Weights of a small image classifier: 6.25M parameters.
Rows from block 4, named by matrix and row number. Rows with one number belong to one channel. Each number is 200 + 40 x the weight over its row's rms, rounded and kept within 0 to 999. All counts start at 0. After the name is the row's rms in percent of the matrix's.
# convs1: 3x3 conv (model.blocks.4.convs.1.weight, 128x128x3x3), inputs 40-47, a 3x3 kernel for each
# convs2: expand pointwise conv (model.blocks.4.convs.2.weight, 512x128x1x1, transposed), outputs 320-383
convs1.92,098,186,213,221,190,259,128,193,245,202,171,237,264,203,210,230,189,185,169,193,144,196,201,198,263,163,174,188,246,228,187,228,143,250,176,117,225,246,208,225,234,232,231,202,230,231,114,127,156,176,157,278,276,165,199,246,264,327,200,163,264,175,227,200,246,256,199,240,139,238,212,127,275
convs2.92,095,221,149,168,205,219,230,307,235,241,227,261,241,140,219,141,206,172,184,187,251,222,160,215,195,132,189,224,178,217,289,223,195,211,146,147,231,73,154,201,166,191,185,215,196,151,172,227,174,199,171,237,162,213,197,184,158,213,250,195,267,180,212,246,191
convs1.93,100,263,234,203,247,213,205,168,141,207,250,176,200,189,147,204,152,144,165,143,199,148,168,148,204,204,219,205,237,279,162,134,257,221,189,199,225,225,207,219,230,206,188,153,186,195,320,133,132,159,151,132,127,189,195,259,285,189,234,226,197,174,281,214,270,250,184,212,200,154,135,188,132
convs2.93,104,162,118,193,197,167,242,172,227,114,148,205,171,92,171,200,176,182,208,240,169,161,192,209,111,177,175,260,215,284,186,224,173,180,252,206,301,265,218,213,146,146,203,195,225,202,325,203,221,144,194,215,204,194,172,206,192,216,217,218,212,166,343,207,166
convs1.94,098,166,213,230,162,165,247,184,183,203,209,249,208,214,235,224,179,217,249,203,218,232,257,186,161,166,162,177,202,234,200,209,114,224,176,166,214,189,202,240,147,223,234,146,202,231,175,224,265,198,206,180,225,131,184,208,251,175,266,230,182,166,223,238,196,132,181,135,165,189,231,154,222
convs2.94,098,181,162,235,183,246,233,204,308,277,194,236,207,243,215,205,204,165,226,296,213,187,172,220,223,157,208,213,185,146,162,181,199,183,229,187,146,171,238,117,273,177,119,178,154,149,180,285,250,141,191,218,207,204,178,181,166,221,182,156,190,272,286,169,208
convs1.95,101,187,196,218,208,234,264,216,191,212,214,216,229,155,208,182,175,203,197,174,176,275,142,249,172,233,205,209,211,161,263,174,146,199,173,254,174,164,201,204,240,221,215,177,183,154,267,187,177,186,230,216,226,216,187,240,228,241,253,129,216,178,219,273,226,170,249,266,247,161,166,158,95
convs2.95,099,209,231,209,204,259,173,191,224,195,228,221,110,158,249,240,214,184,200,223,205,211,268,199,319,192,214,234,204,290,236,163,229,251,234,196,271,191,203,259,223,176,286,167,145,188,229,129,231,166,222,181,179,189,161,212,145,205,268,230,210,147,198,202,190
convs1.96,099,178,206,227,225,137,224,294,265,236,224,191,266,214,226,172,182,243,214,233,221,207,250,227,232,152,167,218,176,227,192,165,158,189,172,135,203,168,192,224,163,186,190,211,157,147,174,221,213,158,191,235,110,151,129,323,250,256,283,231,205,241,194,227,267,270,232,219,219,123,224,130,125
convs2.96,096,169,254,232,214,207,215,212,266,263,200,204,195,148,227,195,148,164,212,141,181,296,199,191,147,189,215,207,212,157,235,158,227,222,133,201,222,120,212,261,150,214,154,221,229,169,249,241,214,101,232,222,193,239,174,207,220,173,224,211,205,131,156,147,195
convs1.97,098,193,176,171,176,205,211,204,241,224,234,214,253,233,169,189,226,205,228,263,265,277,210,176,134,165,235,265,187,107,241,131,166,244,225,136,208,200,220,208,203,191,220,206,214,160,204,182,363,149,191,181,152,139,281,279,278,207,200,241,185,202,277,220,216,302,193,253,260,190,210,227,255
convs2.97,096,201,191,179,162,170,220,190,106,179,157,221,271,205,193,228,220,187,204,279,207,273,225,177,240,228,225,197,192,248,212,158,165,209,180,200,160,267,150,185,46,243,244,187,304,249,188,205,231,230,218,209,228,174,167,208,144,127,219,211,226,146,182,205,224
convs1.98,101,165,168,199,142,132,145,177,201,209,184,236,215,186,253,214,227,181,228,280,216,243,159,260,192,145,237,157,172,173,142,222,195,199,127,219,204,201,219,204,170,229,219,171,169,165,193,250,237,183,189,304,200,211,237,177,263,253,244,167,217,168,283,204,195,204,177,201,187,234,177,228,135
convs2.98,094,211,231,206,298,192,186,231,172,196,237,219,196,245,149,277,192,178,184,80,263,213,228,215,214,191,164,295,209,143,241,227,174,146,175,163,151,200,186,206,167,328,159,221,172,230,181,122,132,209,192,140,165,201,174,207,285,118,203,234,221,196,203,149,228
convs1.99,090,206,221,143,189,234,187,187,267,208,199,187,185,237,207,182,216,203,176,198,184,204,221,161,189,163,215,170,252,289,233,171,273,230,302,128,262,173,213,186,194,198,225,171,165,210,177,150,186,157,271,215,146,197,203,229,205,165,216,175,238,163,137,149,157,248,240,214,293,217,245,196,171
convs2.99,090,240,146,189,209,190,189,204,152,302,199,148,155,229,208,221,200,228,200,149,166,209,250,159,223,155,188,207,223,231,242,190,161,158,227,247,295,179,191,233,227,143,106,148,237,195,226,286,150,167,203,217,199,278,192,199,116,171,120,200,181,139,249,209,186
convs1.100,098,209,193,266,187,152,237,204,154,192,205,235,182,184,226,223,213,196,226,197,192,212,172,218,165,103,170,223,199,162,247,166,188,177,143,194,235,188,195,212,183,192,201,235,201,159,143,151,192,261,225,215,158,205,207,150,152,133,196,186,193,141,212,185,208,218,177,181,193,204,217,219,164
convs2.100,108,180,236,198,219,222,194,149,171,165,113,217,186,92,198,182,214,191,178,196,275,263,166,192,128,191,195,230,206,145,216,218,251,192,197,181,202,216,212,181,186,291,183,256,199,178,228,195,208,206,221,232,224,153,170,184,165,252,110,232,159,127,212,169,154
convs1.101,103,197,161,156,203,235,165,198,266,199,197,223,216,202,204,257,180,216,240,220,219,101,211,94,103,253,192,180,159,221,132,240,264,167,155,176,125,212,176,170,174,160,167,209,248,189,134,142,278,144,227,214,212,165,179,227,208,192,191,177,206,202,198,253,159,242,230,188,209,191,176,174,190
convs2.101,095,166,168,235,174,234,263,188,204,199,133,222,286,290,200,180,247,251,197,189,246,262,259,225,244,224,204,210,187,220,206,156,191,114,211,179,104,186,201,245,160,149,251,253,165,251,185,265,218,193,191,223,216,172,145,211,209,324,254,253,230,163,206,91,186
convs1.102,100,137,155,203,130,176,208,212,241,334,206,215,203,182,201,196,188,203,204,167,193,209,177,210,300,174,225,281,150,186,197,247,194,175,188,191,200,195,196,167,206,178,152,171,191,180,271,223,155,257,143,211,230,100,228,178,246,220,144,217,192,128,186,173,215,197,137,183,224,177,140,158,140
convs2.102,097,207,186,212,213,162,180,231,169,298,207,165,195,236,250,229,217,261,237,272,224,121,106,237,166,246,217,205,199,171,185,216,212,158,177,219,222,179,155,95,191,343,173,213,256,216,230,298,247,195,247,182,178,198,174,241,172,71,227,209,194,207,231,249,210